A small class-conditioned image diffusion model, trained from scratch: norm rmsnorm, 15.4 epochs.
Rows from block 9 of a small class-conditioned image diffusion model, named by matrix and row number. Rows with one number belong to one neuron. Each number is 128 + 24 x the weight over its row's rms, rounded and kept within 0 to 255. All counts start at 0. After the name is the row's rms in percent of the matrix's.
After each neuron's rows are labels from the 100 images, of 14976 (inputs lightly noised), where the neuron reaches its highest value: "patch colour" is the nearest of a few named colours to the mean colour under the peak. Only what is clearly more common there than usual is listed. The data: dead-leaves pictures: piles of overlapping shapes.
# fc1: MLP up (model.blocks.9.mlp.fc1.weight, 384x192), inputs 128-191
# fc2: MLP down (model.blocks.9.mlp.fc2.weight, 192x384, transposed), outputs 128-191

fc1.95 097 [116 133 125 116 129  75 108 134 126 139 136 148 147 129 112 151  75 130 101 119 114 133 119 152 128 130 127 121 127 168 109  88 141 127 141 122 124 134 140 106 145 133 145 169 143 110 127 133  75 160 135 120 128 113 118 158 128 142 146 155 115 107 117 154]
fc2.95 092 [147 119 144 107 123 226 129 111 130 106 127  96 131 165 121 128 193 144 117 148 125 141  99 130 125  90 127 152 141 137  73 111 130 113  90 159 135 122 122  89 150 115 136 136 130 134 126 137 161 179 133 137 132 134 141 156 161 133 133 135 149 125 191 102]
patch colour: brown

fc1.41 119 [120 168 106 100 133 126 172 144 117 106 140 147  96 110 157 134 130 153 123 122 152  98 109 117 119 105  94 146 126 101 136 136 108 138 123  97 118 144 117 116 106  85  75 139 162  86 149  70 126 165 116 155 143 109 114 110 122 152 141 128 124 113 100 139]
fc2.41 115 [127 128 122 131 109 111 127  88 123  80 131 153  93 154  88  96 149 138 130 107 131  93 123  77 145 156 142 144 128 147 106  77 122 135 133 141  96 172 140 136 117 160 113 157 154 120 136  81  88 127 143 112 176 113 130  95 124 131  88 138 146  89 130 126]
patch colour: purple; blue

fc1.19 116 [123 133 102 106  98 118 124  92 147 117 128 122 154 113 130 106 127 159  74 115 121 129 158 163 120 153 150 180 124 125 141 164 135 140 130 118 131 123 151 120 133  98 174 138 119  87 134 182 177  99 110 177 107 158 151  92 138 140 138  95 131 108 106 127]
fc2.19 121 [ 71 123 141 122 100  95 132 109 121  67 120 161 106 123 115 128 146 129 128  98 119 122 163 120 112 135 145 159 120 117 150 150 149  91 167 151 157 116 134 127 128 124 114 148 155 115 131 134  92 124 133 103 164 117 122 153 127  68 138 178 114 117 104  71]
patch colour: blue; purple

fc1.234 069 [133 139 128 155 146 128 161 115 125 173 150 106 115 132  99 132  99 128 112 123 132  91 115 100 145 165 106 114 120 133 130 151 117 126 167  95  80 112 114 173 118 149 119 105 132 121 141 144  87 197 125 106 143 136 152 185 132 132 112 107 137  96 104 139]
fc2.234 083 [145 113 141 114 109 133 146 133 141  49 121 123 116 150 114 125 101 123 121 117 122  94 112 163 115 120 127 132 118  90 156  92 148 119 121  70 113 166 131  99 112 143 121 125 124 159  95  93 153  77 136  99 136  98 160 163 209 139 106 138 128 106 114  76]
patch colour: green

fc1.230 085 [152 158 134 137 184 140 129 147 146 148 151 172 123 196 109  86 117 167 150 146 121 127  99 147 132 149 107 143 137 144 119 163 143 103 121 111 135  99 130 122 102 117 128 119 155 110 111 135 139 159  88 121 114 107 115 120 114 150 110 119 113 143 111  94]
fc2.230 090 [141 126 134 152 161 146 149 146 137 126  97 126 155 215  95 124 118 153 142 124  98 110 150 108 116 104 101 163 122  89 161 105 181  70 134  85 128 140 158 120 129 118 168 146 143 147 147  81 114 148  99 128 117 142 110  96 116 143 116  97 110 156 118 140]
patch colour: cyan

fc1.378 103 [114 134 147 116  94 152 123 123 130 154 125 154 148  92 130 113 118 157 140 125 140 140 130 135 126 157 133  89 112 107 150 100 152 124 111 143 165 133 124 153 149 139 139 121 134 126 138 147 133  95 127 108 132 115 125 171 102 149  60 132 135 115 108 154]
fc2.378 118 [136 132 137 156 140 162 136 124 137  83 148 199 128 137 105 117 140 160 132 113 131  94 128  83 143 147 100 140 111 123 129 110 131  98 144 109 142 124 131 116 134 121 131 104 145 125 130 143  93 101 132  76 132 146  97 111  96 128 177 115 138 104 136 146]
patch colour: brown

fc1.325 081 [141 129  84 148 102 127 113 136 139  99 129 115 189 136 128 109  96 118 107 114 127 130 152 156 150 119 138 129 113 171  95 102 130 106 156 120 148 147 140  35 136 126 139  96 147 120 123 108 137 186 135 103 127 148 112 109 126 143 235 128 114 118  85 133]
fc2.325 090 [112 127 136 121 130 167 138  96 125 167 116  90  86 136 130 135 176 107 118 138 129 151  72  93 119 109 131 131 125 142 129 163 118 133  89 151 175 144 114   0 135 123 123 122 115 145 107 156 153  78 113  80 133 135 119 114  97 110  89 109 135 143 120 123]
patch colour: brown

fc1.115 073 [111 143 157 136 153 142 167 117 114 142 143 113 122 128 146 149 142 122 161 141 142 144 153  93 140 101 134 153 148  87 110 104 120 125 166 105 122 156 153 132 132 110 124  82 142 142 127 120 110 125 136 135 123 134  98 143 103 111  93 122  92 151 119  98]
fc2.115 071 [115 139 122 138 136 107 118 129 154 137 118 122 140 144 129 108 150 117  93 129 117 110 130 189  86 110 118 148 127 155 146 174 123 147 105 100 174 192 134 118 152 144 129 127 134 146 122 135 166 105 130 186 130 105 184 158  71 118 146 119 133 120 144 112]
patch colour: purple

fc1.12 089 [105 119 103 106 157 103 106 144 120 101 117 139 127 162 122  96 143 138  98 145 131 125 123 127 140 154 139 120 133 144 143 119 124 139 145 100 117 180 123 144 133 144 137 138 154 114 127 110 105 100 135 134 136 128 128 122 110 132  82 137 147 125 145 102]
fc2.12 072 [179 118 149 114 133 147 112  91 133  81 136 124  87 135 120 127 170 156 124 135 131 119 108 137 174 133 138 149 121 126  91 126 102  91  90 132 119 101 149  83 136 125 124 140 126 130 122 117 129 125 106 135 148 134 121 172 156 148 164 145 132 110  87 147]
patch colour: brown; black

fc1.62 086 [133 121  89 126 126 127 129 130 135  50 107  68 115 106 120 125 124 150 104 104 130 127 128 141 143 140 140 150 124  63 180  96 123 139 115 143 105 115 136  39 122 138 124 137 108 125 140 168 160 107 125 139  89 126 137 113 183 144 131  87 118 132 100 115]
fc2.62 077 [155 146 129 139 148 164 115 104 128 153 129  98  93 128 129 134 157 117 121 148 141 130 115  94 124 145 125 119 139 115  96 155 121 143  87 150 124 124 119  89 133 143 142 165 128 117 130 135 126 120 125 120 146 134 119 131 175 103 114 131 129 132 101 103]
patch colour: green

fc1.57 092 [106  96 112 104 124 158 123 126 127 113  86 111 130  81 105  91 159 128 117  92 144 165 102 103 147 139  85 125 137 107 165 101 147 163 109 123 171 131 123 127 128 133 106 136 122 196 125 118 108 151 148 131 156 128  94 116 145 165 151 156 127 135 138 127]
fc2.57 080 [117 129 116 127  71 110 113 149 133 121 112 103 181 100 148 138 145  87 139 125 128 123 150 134 123 119 155 124 125 147  55 120 119 183 162 150 186 152 125 121 121 127 118 116 133 150 145 131 120 123 119 132 133 110 144 145 133 119  81 108 103 139 128  77]
patch colour: grey

fc1.331 079 [ 79 139  73 133 117 149 124 171 141  94 140 159 194 127 124 121 116 127 103 121 125 109 151 100 117 103 121 125 131 156 110 109 134 103  56 162 118 111 136 127  95 143 140 108  87 133  84 124 123 203 116 147  91 116 129 129 143 142 171 146  92 124 168 145]
fc2.331 098 [162 112 152 137 181 169 150 139 140 152 107 117 120 176  82 123 139 152 159 136 111 132  99 152 108 123 128 164 133  71 206 130 160 111 179 136 133 123 129 128 144 149 123 132 130 118 133 190 147 166 109 136 113 130 147 134 100 147 164 134 121 124 119 139]
patch colour: blue

fc1.53 078 [121 116 121 148 151 122 112 123 112  71 116 134 114  86 143 136 155 143 102 140 134 116 131 133 114 130 108 129 151 162 157 121 138 142  65 123 165  91 123 171 123 145 111 139 135 130 131 122 112  60 118 146 128 116 113 150 124 135  63 112 139 128 115 147]
fc2.53 074 [133 116 117 141 116 107 118 168 127 153 127 134 117 135 115 110 114 138 163 120 141 125 101 119 152 140 104 126 150  86 113 122 121 153 165  96 137 100 151 163 147 102 120 170 109 114 134 158 115  96 120 158 133 111 108 119 146 131 164 106 147 117 126 166]
patch colour: cyan; green

fc1.124 104 [133 117 123 129 103 149 130 163 133  85 118  45 151 110 120 123 127 146  68 118 154 144 135 102 116 131 130 128 124 177 151 138 127 133 133 138 152 102 129  64 136 143 111 134 123 137 143 128 140 204 118  80 140 144 153  96 170 156 166 124 140 126 110 103]
fc2.124 080 [134 104 153 138 127  50 114  61 113 156 154  69 112 127 115 116 122 141 126 125 120 115 159 121 120 115 123 132 133 115  66 124 123  93 147 102 145 168 143  66 132 123 128 120 141 111 134 113 101 207 126 133 129 120 139 147 165  90 129 148 138 107 115 110]
patch colour: cyan

fc1.302 156 [126 113  56  96 146 123 134 115 155 119  65 144 109 123 129  93 133 147 107 146 111 123 139 130 132 111 161  84 140 117 106 104 147  91 118 105 116 129 133 128 141 126 129 129  93  63 128  96 127 124 108 133 114  53 133 123 124 123 136 107 141 143 109 141]
fc2.302 212 [121 165 160 114 113 126 139 153 174 114  70 127 127 130 146 174 114 125 136 141 145 147 111 125 102 112 173  84 142 116 128 129 112  98 127 144 139 117 151 126 114 119 165 134 160 193 141 141 141 118 116 125 113  69 127 114 132 135 138 144 117 175 139 168]
patch colour: grey

fc1.79 139 [ 99 148  79 121 133 115 101 158 145 118 137 144 130 161 133 117 147 160 147 161 117 142 123 121 123 132 126 134 140 139 129 117 135 135 118 132 137 115 109 115 159 187 130 118 117 137 134 145 123 156 160 121 148 175 122 112 131 126 139 115 110 133 135 115]
fc2.79 140 [114 128 108  97 118 146 142 109 143 111 119 170 143 133 143 106 121 105  85 120 150 139 129 105 117 134 122 104 144 152 131 151 114 134 143 138 155  98 111 111  70 210 146 138 147 101 120 146 148 135 170 129 122 191  94 133 111 126 131 159 169 153 160 191]
patch colour: cyan

fc1.59 109 [ 96 125 155 164 120 129 115 138 130 114 121  93 122 119 111 100 113 123 121 136  78 147 137  98 170 136 162 141 144 106 148  95 142 120 156 110 119 133 125 131 115 126 139 147 126 149 131  96 107 135 139  81 153 130 154 129 133 132 109 141 117 118 170 152]
fc2.59 093 [ 99 112 159 111 122 167 106 125 161 131 119 128 143 117 121 135 154  66 138 134 148 107 153 107 133 117 122 131 101 133  95 112 101 128 126 151 109 125 113 129 133 125  88  92 137 143 122 142 119 124 111 119 153 134 155 128 106 107 103 115 149 149 135 106]
patch colour: grey

fc1.199 075 [130 127 105 102 104 138 169  99 143  88 141  79 132  91 145  84  74 118 148 124 133 144 155 151 124  85 135 141 131  93 165  98 101  80 159 119  90 156 125 142 106  93 128 141 124 161 146 159 170 169 130 154 113 149 147 150 118 125 128 122 105 139 119  81]
fc2.199 095 [140 129 163 124 120 129 134 160 136 150 112  89 104  97 127 152 110 152 133 149 112 124 127 107 142 102 127 142 135 144 135 184 191 120 124 131  95 111 116 125 160 144 121 124 133 134 134 135 132 174 100 122 124 120 126 103 105 157 121 122  96 151 130  83]
patch colour: blue

fc1.252 138 [212 102 133 137 165 115 102  92 120 125 140 142 145 119 137 122 121 136  74 145 121 107 124 105 110 133 174 164  97 108 138 124 139 120 152 156 142 123 103 131 127 159  92 154 114  98 200 134 128 123 130 114  85 149  81 117 125 142 126 107 122  92 142 100]
fc2.252 129 [149 141 164 120 129 133 114 118 107 167 199 156  95 125 137 113 102 155 148 129 141 126 110 117 124  84 125 126 119 181 149 162 122 102 102 123 150 152 100 128 143 145 134 134 160 149 138 139  99  86 165 110 158 158 153 130  98 104 136 135 169 103 168 120]
patch colour: purple

fc1.123 113 [132 130 120 143 113  33 114 107 126 175 130 141  98 114 134 135 103 126 122 116 136 125 111 125 124 124 130 120 138 201  75 189 129 138 105 112 133 140 135 196 127 131 134 123 125 120 122 110  76  47 142 154 136 121 129  97  84 132 169  99 132 120 138 129]
fc2.123 096 [122 125 132 115 131 207 131 120 135 155 135 133  88 177 115 140 147 128 129 152 142 127 130  80 145 145 153 140 101 117 139 135 116 109  96 136 118 126 131   4 122 144 114 139 106 108 138 135 122 111 112 123 137 139 107 143 124 138 115 113 129 128  62 148]
patch colour: brown

fc1.372 109 [121 120 104 114 104 124 115 141 131 130 130  86 129 133 135 123  81 129  91 131 124 128 126 145 129 114 151 118 126 127 165  60 123 133 135 144 176 150 133 116 123 124 129 147 127 116 127 118  87 174 137 104 122 136 163 130  57 138 201 128 145 109 107 121]
fc2.372 078 [161 136 135 120 145  86 128 118 120 143 142 110 164 133 122 120  31 148 101 143 133 140 158 137 125  77 116 124 124 121 153 214 130 105 144 102 146 126 119 165 129 133 139 157 144 100 130 116 126 195 137 131 123 126 163 109  94 131 120 140 141 131 106 107]
patch colour: brown

fc1.54 128 [ 99 124 117 115  97 143 108  81 143  88  83 129 126 111  92  92 147 144  91 113 163 127 103 101 116 156 153 164 108 124 121 125  91  89 103 115 125 182 111 108 125 105 120 134 138 121 122 131 155 133 112 146 133 130  91 120 138 141 124 144 158 129 102 125]
fc2.54 123 [ 82 115 129 108 144 106 117 111 107  73 138 172  91 116 149 130 132 118 102 128 124 126 135 111  96 139 155 132  87  93 123 160 116 135 128 164 126 112 104 134  94 111 109 132 131 107 144 160 138 123 160 122 132 134 159 143 137  74 155 133 104 124 106 101]
patch colour: brown